{
  "arch": "uvit",
  "model": "class-conditioned spectrogram diffusion model",
  "dataset": "chords played on synthesised instruments",
  "train_examples": 52083,
  "n_mels": 64,
  "hop_length": 160,
  "input": "log_mel",
  "spec_augment": false,
  "win_length": 400,
  "conditioning": "class",
  "objective": "epsilon",
  "cond_dim": 128,
  "targets": ["quality"],
  "num_classes": 12,
  "cond_dropout": 0.1,
  "norm": "rmsnorm",
  "norm_position": "pre",
  "activation": "squared_relu",
  "head_dim": 64,
  "fused_qkv": false,
  "qk_norm": false,
  "parallel_block": false,
  "moe": "top_k",
  "drop_path": 0.1,
  "num_experts": 64,
  "moe_every": 1,
  "expert_mlp_ratio": 0.25,
  "experts_per_token": 2,
  "shared_expert": false,
  "patch_size": [16, 4],
  "layers": 6,
  "width": 128,
  "positions": "learned",
  "residual_init": "none",
  "optimizer": "adamw",
  "lr": 0.0027,
  "beta1": 0.9,
  "beta2": 0.99,
  "eps": 1e-10,
  "steps": 9200,
  "batch_size": 128,
  "epochs": 22.6,
  "lr_schedule": "cosine",
  "final_lr_fraction": 0.1,
  "warmup_steps": 270,
  "weight_decay": 0.3
}
Rows from block 3 of a small class-conditioned spectrogram diffusion model, named by matrix and row number. Rows with one number within an expert belong to one neuron, the router's apart. Each number is 500 + 25 x the weight over its row's rms, rounded and kept within 0 to 999. All counts start at 0. Numbers have three digits each.
Before each expert's rows are labels from the 100 clips, of 14976 (inputs lightly noised), where the router gives the expert most weight on average: "top examples" is what is common among them. Only what is clearly more common there than usual is listed. The data: chords played on synthesised instruments.
# router: router (model.blocks.3.mlp.router.weight, 64x128), inputs 0-127
# up: expert up (model.blocks.3.mlp.up, 64x32x128), inputs 0-127
# down: expert down (model.blocks.3.mlp.down, 64x128x32, transposed), outputs 0-127

# expert 37
top examples: arpeggio; mains hum; vibraphone-like
router.37:515537483501498519530531503497506479514489489501485462507533510483546513501458498512498505502516546540448531534496542535491542495520490484516499473537500548548542517525477504527503546499506522484501480472498464484491487482483488506494532476469509523471508503529474498533493506515475517490510457465502524459479528540486474503490493505515436523506557469532466498508462501516433493502476
up.0:456520546509483511490512482482497476454505496521495518493528478464512502544508450513494507483480484544506510535502476506503440497511460477477528499535488492492531494529536446487497515481507500533498509513471522474471470509475526516493446502459483518468499518481510457480476493479490542510519517465488508479496539520512541549517570493489518535500491491505475448489482474500479491511447
down.0:494513462510486520489472493562504525525525546476501518458429485528483504464537530513482486515519501501490515515503514478500491539504527524507518490507495504476513505525479538531481494505467506471459491495495477517540476486550523481482485498461516482521519515457511511506510491509502497470452453535521537510528502470488471510490436488508524491490465536506506524492525488500574554487488
up.1:495515440528524493527505483480495476527473471532484516514493518492465502469509547492476521475473486507529473528464535524515567513520501540489569494532504513513515482519497482484491529506520487498488519497534463484489528473520497545507537478522459481492553516538485539534487490527475497520520507463576479528489520521525485506498478509505491520506499505493487493483494527449491457489512
down.1:515466496478487506489508497478518481487498512538504544515509542492535495472562488508497473508523523480529473487506504452513456459512513491500481502452485468469532510460530511465516529503530453536511541488462497513484538525509457488479476509507541442481448479508485487446501480477508527504479496500506505525471487513526506485514554509529518520471455500520480501457527517525501495493526
up.2:530465475497562514490485521467503505519525490510467454515520507491515489506481461502475505449508514498465538512525466504463491506502508497531511487533548510537559505525509450520511521554543513512487492484495497516469494474491508503473488476540515517485516516544465522487448561518442521495483497479465492488504543510468516519523487531501507446514503468502463480493520504501499495499492
down.2:466502490491479529488524514482520503468513473535529447495555503493525483512519525475504470509574469485533525518475472485517504480476477513503509517488517506475477559492522499479521469479523469496483489494483546484463500512519451514492456473516532512464444478473550518528476530453487521519484520491481530519502495476483515488519474470486518465498517514452541487492482515501495471482517
up.3:451518443546538479497483507488509492500496474491499509537515500511477508514446501482510535461451540513476498507528496532507537528492517506506541500531530496503526496525486514520507513512540478517499499470523460461521512436510511531508480448507482472511518518569507519512483483522504489496537527441512506487511525515493514548465472512489497488517521507509468464539487496462518476469493
down.3:485494522502473473546492490471482535468464476503499499495510524539502538484510491469478486526583507508546534494464532515524461461492471492493464498498480463494482557481522524485522544472534505445540495519480476494501551480491508478501493486491524468489507523469481453499484485506482480493493480492498497515502466491490509527501527476516509550547526481467496503482517526483484449483483
up.4:518509484497478491505500539499527505521491503500494445516468506481498454493498483524507482501499522543489501463505513499465464522466523511511454489511454505540499518523486509472525521538472516537491518479494545551503474501501471489401482542501471515482454491488478504491525583481520523503466491469486488530481529487449499494534500513498515508486490465488467481491473529507498497496496
down.4:487463489524522486517497501429478516500475511508507496488533529505492505488496483488503497560532501485500534517478481491503509541461487496519513456475491481489468560464500496481479511551532504480510569508471467496493518499477523518467448497498543443502536538470468478486495468499465480512486529496540492506491496503559520508506543471520496528518512512512492548524527484479497501484519
up.5:480553546503494534525522508475499450527486514460475481502527495484511512510511528508512508509519478467527522489542499508524535455539459519497561490538483531472496533474526502509472474447441522484520503508462521505499526488475516529537537480522471508508506473498531499495495505537518506485489555536475471495519484515484477481506481485479494497532521504489528538497517496446456495495480
down.5:470516469531505472536495521514535483462490478495532448517507502516555475523509493528469508545556450504526513528456490486485437514464518504496483491508511456504507524471490494479520520493541503460496497487492494468514479513509469507549462458455511488511496503505481515497518518452481511515476520462482519501471503530512450494522538501506520490542512499462451521495490464519500499485480
up.6:507486476498548522508482533483488457542463466510489465545531524482527497488502476473463507487498485549468543519523491536491523523441481487495507478540534521495553497508513499489502527523494498524502528514481473477486507477535497516465497458497516489484486514525514559497479522527519503545502511430473499504465510482477495497541499539516511452537509472507462466477495515482510502497515
down.6:484543511526490546499505495470491516474480476555521468495488486481503468511520525472495509535572465506472521505452514506504466475488495487511501523530512487499493539532518508473522516490501539436503494549461480463494464521515478471500504462439492511474504538480525508519489483475528505528501495469474498530478477478490497469546510497502492508555503502510527516464455508517490527536513
up.7:504501459460491470482535466484534502511512475502535468510520474463498519494535500500537537491537532521448513493525499490500507513519495422564506521487510495479523453521501487516512512526520462519530478471502455452511485489513509476544475495486539541497495486507502523529507480471498487515489480502525543468510540469485533509490529485496516499508533506521484519547494559513488471483489
down.7:484509532472484496469502526476514500476541525480528501493469495491481487508503476489526469483503464432522507495516501523486471474480470519525504485452466486532517506516531507488462456547511492511473500484512538497489512491469488519524503499513473470508490561504481491509517503488532507536511532477517435488479449438495548502489516496532494476488489526491499493516498508518502539530584
up.8:490544504523485453478540459490479482469484509542525520507481494512510492530534517508535476458521542553496487534531500478487500524535513463490523533468533499500498495511546490517528511506496522456514542524509484493451468475492505504532457480486503535500477573512484463522537480482474523488500512476517488463502528474473525485526530472494494477482508494530508531513519456534492491480495
down.8:508502512515471508497466478498476489490497487500503490539491481528509528548473522485522472525527503496499478444533452461476473530469534501475471476493507542477483493459497464489448465511497496542494517496500517492501527483509477521507511561487522527545479441458505518474476483501520452510509505531482508477505456510495527517481499552507482482494532514496536459533495550500527473497530
up.9:512503554465524481534470532521535447497543481501526442507529524466555506476501505508517514503494518519453510534512510534501519497519518497476502518537504516556511471537517486493531472466531496495534515502503498516513521475515508522510459504481513515492474529502469501535525515441472479465548517495517516519499524529469528547534506529517480490488486494522558483518505511490487491539505
down.9:491461464493478491503462453477473521467501512504510517515445520506509494505522489494491485526567503510502533446561487516487469524484490501517516480505481512509477519463521517491490488533501522482484512527500532472454472491483488510493511479517477477492495514413536510463514469497510507503518546463511547506514449460508494478520507487509518500479491464517466480474481547518500517493551
up.10:484504500544495525518481471498480466492493496523516502518506490474479557507476501483477556464479489458498485512506472508531533503527482502509602485505556496450524521486505507525474520480530476480479509503511485434476525509457491518553507468529484509518521514522508492529460473525488508523540502493539490522517512524531516499486494520525507509532497511473481498523513473473537494515472
down.10:540487511461508501540532466457489524516508496504457503502490533505477517486507534479511493487510508506578502522487528524501432486493508454474475493504503494511484556451499491477495512494527530484547509515481493550517542500483521463508528531463520462475476534483468441516510496518482513507514503507468487515505485506517550508519526504509501543504520462465493494497545503471497464486507
up.11:514496488527503484531517545477559493524474489468521462520480528453523477483460476525489507509518510555461514488519479513502494537499503479471490483535474502551498557473494492514506548530453552460507516473525512541505502482461542477480502542504511510488473492538477494524502530553483490495510530463480506479485544544502474512512497498511484477528499509531498500497513496508472507487470
down.11:498535497501469502484509470508499490488522479483519449529501463490495495519515535493480502473527474516524513513486499533491484498497479525489524495530530519514469526509534523490498476465462550485485458534509543501466500495483485479513510483505456541502485471451542510545534495474527526511535509488457514506517463450456516486542521512454532467519512497459514466520459558482508507525509

# expert 30
top examples: saw pad; string section-like
router.30:488524557518446491496530492550473531520466493472523474472516491542506536480500518442495512520528496535477528512483493478524546476478465519494515515491539468484473531495501537495514515467490486438514511503508510494457525502490506466500512464507520506446459521469538494516477507505514493486487458530502503547548479472526459521477498478521508522497500511470505499475501511535536480481501
up.2:524484516534509467490482530546463509473531554499498464491501476511521481503465528461515499500463488476504513471479521539487533511484548557531555518521513477554463503536461494466439475492495504473530479529515482514523512500475501506490529474494520489499533479476532507493524507493512515477502481493545518553542469513499465503500461487527531522508506470528481490501505515496494498460508
down.2:517480461463511541515492494511537520533511523500490541487460559515493511485515529512499466495509563508507487497526493422499488517512558473475493501507480520487552456511492496536514526501491507513482508495509515506474509482561503491478530542486529496472498482496499505489466530497466512485472477544474515497545543520518495514470500515493489507428476536483504518464500507520515472477494
up.3:498501471531513445463485517505527498518475534492517452492442543513501511499464530527516511504530529533516476453509504496497479557462512556525505506473476465515436490474475506523495458502444488487497511487503490540494499516482475509477526488509507539531481509524533519472522531552517488522502541459507478499497508489501477465498460501506505476507477518502496521518498512517492487445528
down.3:517512512446492520485476428574516549507521535489482540493479517517534502493545507489485513458456541500551498492502515495528507478513483501494506532522496528521515512530508534509524480479458490525472495519468549532508513479533527465473539473531465484505523506472524473487523476501528516451510471482489526510493516483476476514535462499492514483467459506507517473485492490500499484502496
up.4:498510538512497489488511482531493520471522532522502491499509480527512491509487502451551524540488503474480524449511499497511521497503561537494567498513540520541483522528449455462502440444483485490503493523461495506512503478478497548508519448495485477505518532442531493485535510489531503480522519520496495539519494499503512510511465487534509506474515519557489505529527498494489493496491
down.4:512534507525499501497501527522545468511506461527513509491493495532514500482536471488506462482447478477507471539502514478510490450516518463504469497498474473492521445520519513525521521486554479515482521479490511504537468509526464516482480524494526525514485484558471508484486521485443523523454450499527479458481498503487473534467523516511470503532475530469501513452505477529506462498527
up.5:540464502495519508513532485519513498521535499502480479468458498497525527480485507493490506527525465484494480500474527496520528484501499506482520485478487513551455524524447451472514494513528505494522499488515486493488496536456515507528529508517480501517479434507499508516500548529488484509494539518504477472522495519543459488447477498585538479452483544553494501489533483506515507492477
down.5:485541488500477515480450506505449524520495459493491511465475472516489531538494513449484512508553520485496504503458508538526532495497494530495494534513504497460508446527492498540519467495508502452491486522493523487483503458497538495506522466440510520477524532513536502495496460488539475520491456525484519488494512467443463533472500462472472505507500503495530502504457506503473489486537
up.6:466513486475507476534551539504516438499466461520515517513477527488466490475489502509472475500490528550516488507508496443525519500504467499499440508495492523459505500521495544490508492481472483519480566433501491498512485501525511521516506497489460454511482498504523550488513522481535496529471495491509481491469491496535465524514514475476508494474538533478507562484461508480481515500498
down.6:493470525469497575496478545465508537523508537541503519502537480489477497526491519459517471539517514437456510479503460469491489478483543481475512506484492516467529494484484477505513510518567508499472500497493479464498470498546489511475481537475574491451497522522481497492465529473512493500494518520483471527494522513505517502487486483507461503474500499522515510500505468511499536490536
up.7:498533487498490546503485467489483479507522503514508582484473534474506465495540512525454538501491466527500479541481483513493509523554478454503524488508503532541543475505513462470502482493512483526503501522525496501504467504495510477523520509479514459495532480499482512522501493525485516478510491509500549497428533535485473546523496515506479494469524502485516496470532437518498472538480
down.7:512491505496508542497539526479558496537481552505496466488537501472479502499517513491525445519539532485477503492484481465486511516511542459504530472478518519459511508493527491480504517515481554488460527477493457513493474524535494501446482513499528490495519482502466513516484502475496521489459500550496493540536482510527528481493490491502473496463498518554511526542525518508537562493499
up.8:529492538516481467460453509456474526494516536480488471515495525501526499513464540483480502499480547450512454502534456528452481485522560531488517511516485509510544512473490485499495489501522478479463497537518510565515534490521471497488463515494546528501487492521523463493512541520480501486502525503509473515494519506465503478488446501486486466494471508500533482488511478499508532472543
down.8:496569509501524538479509510503515525552484541501521561479518515493483475499496478488501486492472506450501502490507490533499518481479484521485515540475463508503504508533495483528489530535498465528471518496499481524512519496485501464455484481514515508467478525500502482538489566527541522503480511518509442499506495497482573513469515517492483496496481570504519490478485473460481490538542
up.9:490504503493496481504545509508565466547518510521492534482495475507529500505482507474489494570501444475489494483485503459540513475473491528484533535533526522484480539470450539505476516451496457491487498470478471503497493493454533547484497482506495508481486519471536531476479529531515519513547501525505457504553503513529495486478502490516480504491502565505518505496484504514511504512473
down.9:537483510535498496498488503491467546452474481527517483502487502503493514465507514494530490514495477546539498540540542512546539516504481506553503450513478514529541476542493491461487489523474523526498528518519487480510519503470522546463487478501501496548527516489516519478515458559498508472523494484500537491498497511538524514524512511506477534558476471481481498494517536474454477511510
up.10:478501509502516494496542490509474489512496533537474486532487482490495517504488501483496523501476473464519479513552513474485533499503537517507559478533529519520505505525477445480519502453470464492494481522505471498489477502504528531511543470503486493496529465509512535523482555554459488520516529507516458497530524546482478498509430514511490493489563495535515509504537489484481502470454
down.10:494490502560479462530491548500494517442459463507478517494501522557504467457509508491525513517506502486524508524511532489536490479482490513530531527518489454481487476530498501526506580483531468517525492521476486482516509491488460484500454440509514491456484482497536498468472488484505512485498483510545497517477528511512501502506495497502519523519511491436501511440494494479482460482509
up.11:516493509481515508530501454534478513464521484519499530477500467497514448558533493460486473504483500486519508529495505511465473484481543496519530505490504526512463492531444478460477481486566479514504509513512481453503512493505487509525520494485531452472473468502497484488516532433512535519513525496543513538500474465478496526501491490510571519456530515489489484510516510529501471498508
down.11:494493515523518483491511511465491511508472515461507479528475483501492501489502514495479491480558489544480539473506498502524544523500465518506497477499483495498459524519557500506538508522462590473514497518523499503451513480483554470474496493503423509501551495452507520505512473542489487475523521510523496536498478496488505505518526490472535512511529491528505502523501522453469538520482
up.12:508487497515494422489501515482467525536487474490498511478483493530479493555462472481518544502495462517470486469508535521526506488491538514477515453472525485478495517469448461468496488518507493517499463499498482532486487503472487497456505523506489534495499502500510523533464501529488479509499554492513476517532515496510487492526448514512519499522501426541457487463541520528536489481507
down.12:491509477480419515476480508497508487531523513505441549476503479486497509476481528506566476495443491497473516500505525543558501474522508514456534495490522505455511501479525500487521533513508502532499481497501523486502480508511494500468494499520486478482468488545504513537529498461525531491533503507489516492510496462497483489531479489486517493498463463505467440475547509536532494525540
up.13:500535510535469485511551530537507441495519492483540526479493482474546468518498537487476537526513473546507517514490503512490497481514474514524499511463462489538458507530496507467487481454504480511538529483478461504502513498474537486538515506483534501508481454501517483490557489497546519475521496503537515538476479503534466529504513464500549497500526538492507500495504524526462462485508
down.13:493466514448513535524510552485525509495521503548532483522491496503490503496511479474495453479511527481473521536515485458496560464490496483483475487464506520441532483521493522510527516495545543515455524494542530453467493488534478491477514486533458488483515482498504507479495523463491523528464522528494474533512514508496493493487504499479523469442514480514491536460483512506514544479512

# expert 60
top examples: vibraphone-like; organ-like
router.60:533484470488543523502496457494472523506481484528467548477510481560513517490513497478487503488508492478549460509471504488520480487507467510478481545475481464442492495453500501497456481463521465499484517481469499517516527509497500535543486477502538433503445540508512482513493456488532527498490509489490531505502447468531509515501499515523495478518482510430522517488490503494503484495495
up.0:491472506452530491532473508467503516512556483491465484463530463490516468511463458491504552485507482492467508479537509529538478512493477487483480491514508466483551497499449478518469488498520450548491481520449510525549459513494504494479469491472463483476507493508536527484508498497532504480485537488486520510532519530503547529509475520465521480544486474497481478495495499465497507518472
down.0:503479511546466480491504508467490482512456486524455495540530472553553521523521523488508468526499517522519495512445478452520444502494507508447502477496539530488477522439508491481540513518509489532547525501483489496483502507492484521484469521513519479529450451510462511488532494460456515501525510483467503484509510495519492500527523518497495485505503522504493487535527502540507457530498
up.1:504477481489538509496492463469471518525524501541462487548536486498526454513497506513519493463450504474521468491517511496506526545479497482495528530516490525467507494480516475495495493524500500527523492523465522538533490483518537535523465514453511478521494507547530524480526513503501504501479521463475517506512534508516518519517493515515533446542476475468525529511490493422490473443488
down.1:531496479519541494496507506534474536547509512514452522516504485505545480504462490507487521469519502485523482524490500482496494528482480535478500511477505499520482549482436464515487484526497410547500504508458538525510473506480517519470482496430514446496451538494537471483503458500497515501536464455485504491486487492520515508508488505508475487492480480471489517506491459491506489497507
up.2:475488521512520514496478510536515484493520495560529487512525520511555501483463473515496514503467517456491516455506550484509535520478526484486517492500509511507471501493494501516500439446526535484517508543476519511544515478527533536513472452467492459510497513507489488543520507471513427469507514518471505479468483537480509501498471545521476481468500494513511530508496478456487496500539
down.2:478525503533533490473484531507553459541545496485486496530536464507523468506508516492512453462438448479485484531505487494508507494504517482462516481492514463538497501540538526520533470502497521515532480506452528505527473492501525477471446524483496505509505488540459531510503511451467507526484471543500480494492511508487506509490511509521487471543492562491497500480509497476518492511538
up.3:512521505503496477494467535492500487521514514486482456522494509448491534473437512492483509491484543516529485461532500501495541544490494545473523527511482486489525524474474524503476510519485437533487514481479500517536508496514483515461462522479474510534476510521535499472487529520520486519515501438514477525482524486512534509490472513484552479533475495457525471513481526433492492468497
down.3:517531536466514483484491454512515531539501528518479540514512547508527514494506514530493463467462567498528496477518469498515517509506493514494479506493508515472501548495479459475522534486475478548483539506506499537520570503517474469470487494521505474507491475459518480500481539553497495484468510509517506488500490512476521528505509531488506485503508545484505476523534458462484482482564
up.4:508452493497519525514512503485508526560470501470476524514494499487530477506519486520471490470521499549467525529482467487499492511513469476509480498514425478509498481520526497518544511520461514491521511481491546548445504504500578460512540525481507477475470492537512511517503517522464521512496478485448508482514525510509457558514529510500477477515512511497495508491503521524454497482483
down.4:492481522500487497519500494490540507501490512492474552486554523521493531465533490461505463511494533494539512504489548484523484467520500501482505512476503485488509570472512549489526555487541507467521516510505449492525519474518501482471464499541514462496507496501448475485502496507489493460489470525541475530535501511518531518472514497527491554522506549523476502488553508505536482518489
up.5:510465462523551498501455500498489496528475526481480529520495526503483495517474487475509518469453505473497499493518488500495500507491492488501513516520469494450498495513519500496511453496496516514516508487492510495533531404512536542501514474520526492562486513533512503525493529524549497497491527468465474492515519485470480597492484501535515484552500500499483509492498501469488460460503
down.5:505515514515479505513479493525468536511495481492471536503489486537527546523464469481498510505567512483531511504471524520504485488507442531486471498470491494489508518497473499520475534464493428500492480510469524484509508469496515542508513488464519457512457533499527461504481432509553485496533456469500511487503472480479484537478512496501444523523512484459512508493490503487488484498457
up.6:510500485517512481474526471496504496485486494509487527490521527427496436495498480533523520502446523508518460516529517524530467501528501479487517529478481485496491502524479479472487508510497466505517517493463506525525497551447505505485482513484506497493477513570538468506534482480522524544483542459506502500501546539523523468538526457487547480508468506498486522504532489510472464467492
down.6:496521514502498522519505523491475522519494486553476533500467465483517489549487506486492517519571497487509486508461503500498453484501495524491494548498516496497498503487445474473511530463513457486493503526485484493485483508512502490483495492402509492449459532500550460502490471494534508515539509473503497538471470476498480486520529494498461517510492479493520509485474461506481560541494
up.7:453489475528498449483525487465500530518478476475490529534502470507484483533470472504498532480450470452527469478551528519490505520456518500491504487506541497467534526488475486484479488492486508529502512507458505511497467474484484555470458504477485510493478496530532501490492480538530478487467567470512486487529538495510493494499461531488533498535475479485461508475507507465499512461520
down.7:510457463511473493450497501472529495537535491470450544537543519501523526486495472489510496512473531502556495494519501508497473477542480473473527484474501484520512550480503511493516505451522457525509501515479525511491459502480488498468474524521522460467454454508481469465526477466512518471521501493487503518494522480491491497486517530486474480481493516525437502476519551492519481521528
up.8:539496490482536502526471482517461500542498498508526522526528534482494483515521499522511480492460507514497464493476516522468527509537507429500530520532485540510499498535502475476501517504533496538454451461517473496518471483511523500519529531478528477521529499520443491528504546487482501511511507473483500483457484503537522529507539534544490465498458469495474485482531527514496469482462
down.8:540521506505504513498493453541534498512472538521490527452485511486516516496533491513507520502561511510495460505453518519492486506507497498527507472507521514503532467501487513477481538484507483480480532520465490497542522510513468502507546502419505475523493537479476447520547492520535528529485468498543510493521502529529482509505537531509475551525471543512469508490508477528516529521516
up.9:552507521501538486488483505496447517504515515565455492489524468495484450510462446501525540477505485469493483456506499512537501535501493497494484540472516436501505488480457524493454495499505470497518494494498521509501502480471502504466479481506485482532524530531553509488482509474547516516445536505473509516517505517499494497518469529494543461498485460501494543492533471485501489477480
down.9:500492495482491512526501474513517456500469515499449503485514473511534544471543488453494440490523467514498515505497495514501481484528467472452507476475481535531516484473561522546540492505520469515521462505532481472502474473490511518499535517499496468513508533518520504523567552520475569488516479504530521512514483467507539499496481453485502497498511525496466499501532479504493481501508
up.10:527475519550512491482495500492482512489495490536472533523525496507522462516460502517483482466503530498509490507510501506493502538519530543482514536459498493499479499443499512500483504538470522450525525514512516552477514470469505543504500492489520525526459537562536483500529481527495538515489540445491495507519488495476478490536463496488509463502512518496507542499505431509545512464529
down.10:463511480468514505528511487495545520525525545473509498460508484484486499463558497488463498481487493493510566541489511539495451528489472477506522464483461481526490511546512514497527489502525487491467520503487482487500496483494527480477481495518508467464535558448495454553520522528471538495472489475547493498526479459516526503482516454509510493512502542484475507483510494504486504527508
up.11:473485520492538466533482499483515512494504483506462453539512515517500525498437487509494452478503563470507502490540525490529547507507486536492507508504486486448496503497469483532512516487497494483486523513474538535507490500530517543485446470451446468509447498516536518492497499482486473517486520479474482489539490505508515505503472537521498464490485492485494501528461501428513528484505
down.11:480490494491508500472534556490506522542531484499527474512497514493510487517496468470505502514519529517480532539476465499516503510494455534491474479467534488500516537550456494506538491496491490502448549483483497518488493502525511492443446509485498462510506501508488514498511515490510487508444494484474487556481518475511466548506514503499516431520543561510497546513490508453515495506518

# expert 42
top examples: pink noise; marimba-like
router.42:523505490499499482550465515506521493515481471495491497497470489469477455541526501531486498454574489471509494478517483506482465496505499521521513492506500505481499451547508457526485529524515497502524478495522543487465505462511526515499499521419503533532534505477484483523504473502482539513514496512529476497521531531453482510483530455485491562490518513548497514509525523504482523490461
up.0:511499488519472492485558501524496494480508526507513489533495522515488510497545530504535502542500533505534517510546525477485520517520536453510492496482519494480515483520529535487540535480507495475486481509518483486482510540486506490520525480524517545456523512511510541537477489500460484517491494474528501533522524479455524433518512446468487472481517447517516515479560517524511489448483
down.0:496476484480504497449512477516529502506523487495510526515542514515567516487498491494488496472493516505526488494471479492506535494484478518475504476463510496545503540494515483462486462501492429578495518500447529548489512501485464530484512501576512477518471468510502473495535511500491506512518505485500507472494487500522525515508512514518501452493480523473509507516515490497482418527540
up.1:494488492468522485504493478520495501466492482495531516501500571492488492502507463559428515502505552520538499493534467483501525521422489514556470492507498533483511505499470515479485497498506461525495556471514512508499546500500491502498520464490484502520488420456548499489486526515495487512475514489503522484464496512479497508492502508471540514472514472477462512468478483495482515485494
down.1:503489486477498498535503463502504491446498496538563463482506541511536523486548502507491510506513534513504528525503510522512446504502498486504473499532512512448476517494487519519529534463526563457470546505522506452460536500513463501541499468490501526486499484453481503489491523512497504493446508495503526496525486531497478500501523514482519489505529474477513476471494535498483446443506
up.2:535516500564557495477476552502502485533511492449487505485513503492498496501494482542426475491517518506522482522506540505520516508505485519522510491485519437499492500520472515476497457499530465515530506539398520529499497491489490497444479540481479505461463478497507493510525480508484498505530479512510452498448509505485535502495504510464475508516500492490509498513486495508489527475501
down.2:486520482501477498509537484482512467480520506491511461482496493524501535484555530491504488529500507531507509533468512512481363497514517446512507486536526499504490508508531530508539517475509533466492519494516439477511497501508490504547490492525516522474500491490456502503488520477482503488482507509482512499531465462498502510513544508503500464516523490481497478509501535514508429513497
up.3:501475493528547457543492539494533468537484494466479478525523519478505509507440483537482491491508532499473475499558487476489507515452509484474475489540458485494501526479507536568514540490495522486484512461520499533499493486507550504462475491519488508517462531552471500515467527507474445505498528468481492461516532522497503482501492536499477469499463493520477494515491510481489500502501
down.3:495523529502494513464542499508499502506487476499518464541517468492501489492523506490500481514546497555508521521483492503512482510525465505526490471475549486497500491537541472458521473435473540483470511513506485532494492506523536533490509492486491484507517503481519500518519456507534513478460499508481522567449458474496471527560527488464529474516541526523510534530481511459474495491494
up.4:460481493507521495491493480472502520479526520489490548491539479533521499522460532465502512505473491432490501505522491513512514472496476505508535511506513507478535506482485488528490484480533512473494491544459472490530493475487546522562492438509474459522521482531521503471486461540485493483524526504495496449522488518526501487469453514491492474531501531502496518528466423478489496515478
down.4:456450483526474498529461532449466522464471503479499516475554531531512527498482456485519511579527499494482544500490466504503493529479489503504495471500461478511492524474498510512493503544530517482504529486486478467496486480475519541493459499524543470523510509485452503473491489500481464489486521477483487476503530499531463532474512475540476517537511520528475539511529497514502487491508
up.5:451479463441448451517521502526504516475516439458526489506496470515507489493508506496552478477504458505492500516484469469515495502559503505504522513482492522505490479513524477513480460518512476507491470444557512527476537475512512556544509508491537526514517443479481509499510497464478514493497484518508497479506506486479504516496506478484515510425515522501498520530530515505512482494475
down.5:524505519517531490508485509509444512494478475512497520494494477503464503487469518496504560518389495502429482474495520526477488521511532494513495501520504514499507429506441485516468518504480509490504500524510472479534489505519519498518529484434495502499522558534511506451473482497540477525498498497459489512464503498520456481520495510497488490514499473515478502473479476506507492510498
up.6:546455514506538473498461484480506546506514529483484468528550487512503522527465500512507504467498525478465511500545487507464495501481526466532497473529519483501516530493492494547504524541528534492475463491510497522499479470478489470484488498534517529506510533525455461470456521526436488501518496476479511492503518499481535478493470540500485455523470459506452465531512499505537504495497
down.6:464493507458470568498519539461512492526513492539513510486532509472453483533494521454521464538528502484480510486492468463498494477502508491468516522466501525461508488476501493487507499494517486489468499476530499478463468498542492526467484523486551520443458515515523537538449532487523527503492533539474483523521506471503515496489495475487473479455518523497556502489491489525503507514512
up.7:521516491523517507512466527494509514498545499466458516491498466516521505498457433517488513486463524463499545464541479500490451505518515491490512501477519489507540530505477522533486492514514506521503475482454513504529515432477507510504477507573467494534505475511505503467481517532504501431475512471468500486502523491466519523494443504500509459544498513462495526528478502486485497500508
down.7:510482472527539509503509491479485463501478498551491483505489482452465473497469507532501534483500467472496475505545496499527547504499520474536545530551525487447521505487487491500467539521503546491504506506500491495516491545500530506502495503433487509505517512517519507462502501516497533523495540483468522522490539549523477445526478507498526528514450479495494509501483477461501561473509
up.8:470471507514511517506463538493489512501471523493470544506522516519476463496463449509459474484439485496540499479505482511498511532493514548488486528527529498491513521500499502495476499494473539474466518527477556549504485490486519513447496511515490481495517505519504488440481522526515513470519531490446485523494496529515497511540487516466514506535457482436492490475489454464481520519484
down.8:511507486468506484510523492469535492481520490486534462525521523453522505529485484512540496474534477487518497484499488541471495484506456471531495470478490502532517498495540501482467487526500493495468505475531542493479512502462490530555530499520474489524483528518483479515534495473543506565512527447483465478493465484506500506508538526524470461499515526487468481518482566526487496510556
up.9:459549526462471534476515506471537501482512508504497479420504493497515499497513494512490473491511480513528503489533467481543502526496460520482518506469479420502478490487532490506501468490529477508510504474526517572465541522473493527481487493496497527445486478493549494506487509501455505492494515516512500514492494489487533503492500474447544507439484499487511475531523481499480500461490
down.9:507529520510506505524487480493480489493462492520514497469529495504451523481507515478508510549442510512448501481466530534479406498509510468511492485534502527487508458509477501520503544486496542438494501514531426463531490504525496491528533485455500500500506554505468520498483514511540485502473486507481499503526458490513484478490514503507463502531522485513478486469482508520501486531508
up.10:502512473506532489485518482466525451492499511515472507527524501479495459516507539554524528515431513506510475482570487567499481528499518479538464510530494516482514494567506516490497475506492505528487505478515497509527478522475497543491482506518520522509512512532522505482519489482497536489493537471503480513496538543478515442522482493440511459495486509476498520551519488491507504487471
down.10:524509473482511527491536467493509522524477494552505495525541527462538489498558508468493495501576508530521488519439513502523565506493489500490517484512508514504484530497518480469558514479511474486494527533437492524479490535508470485474498484501527492466481499476516486526514482485518516529497477484478524526500507487535515477569547497506493503513491491488497509459496516493472473505544
up.11:461517470536491412467495503476509494509511519491491515491496495534496493508451520478503495494468519469512486448526525498459528530475538542482493499469488508500512553490472503520489458524473496490456530503487470497523475483515473515458463511526492545536492504531517486482504508518539462504496542484535462467535506482478495481500441521496546496537504487500489502521490495522513502469525
down.11:528481489475471492468500490522513519518543531486487528503466510478491497477532503540497514508516540514495495476533530498517484471572517497518542511509514496463542535508494526500532514445477531478451498496529487536507465512533508489497512474496470504495508451503503497487531486517530529462477517533493530533516518485467455501521481523475520480468451502554471513477521519508533555501487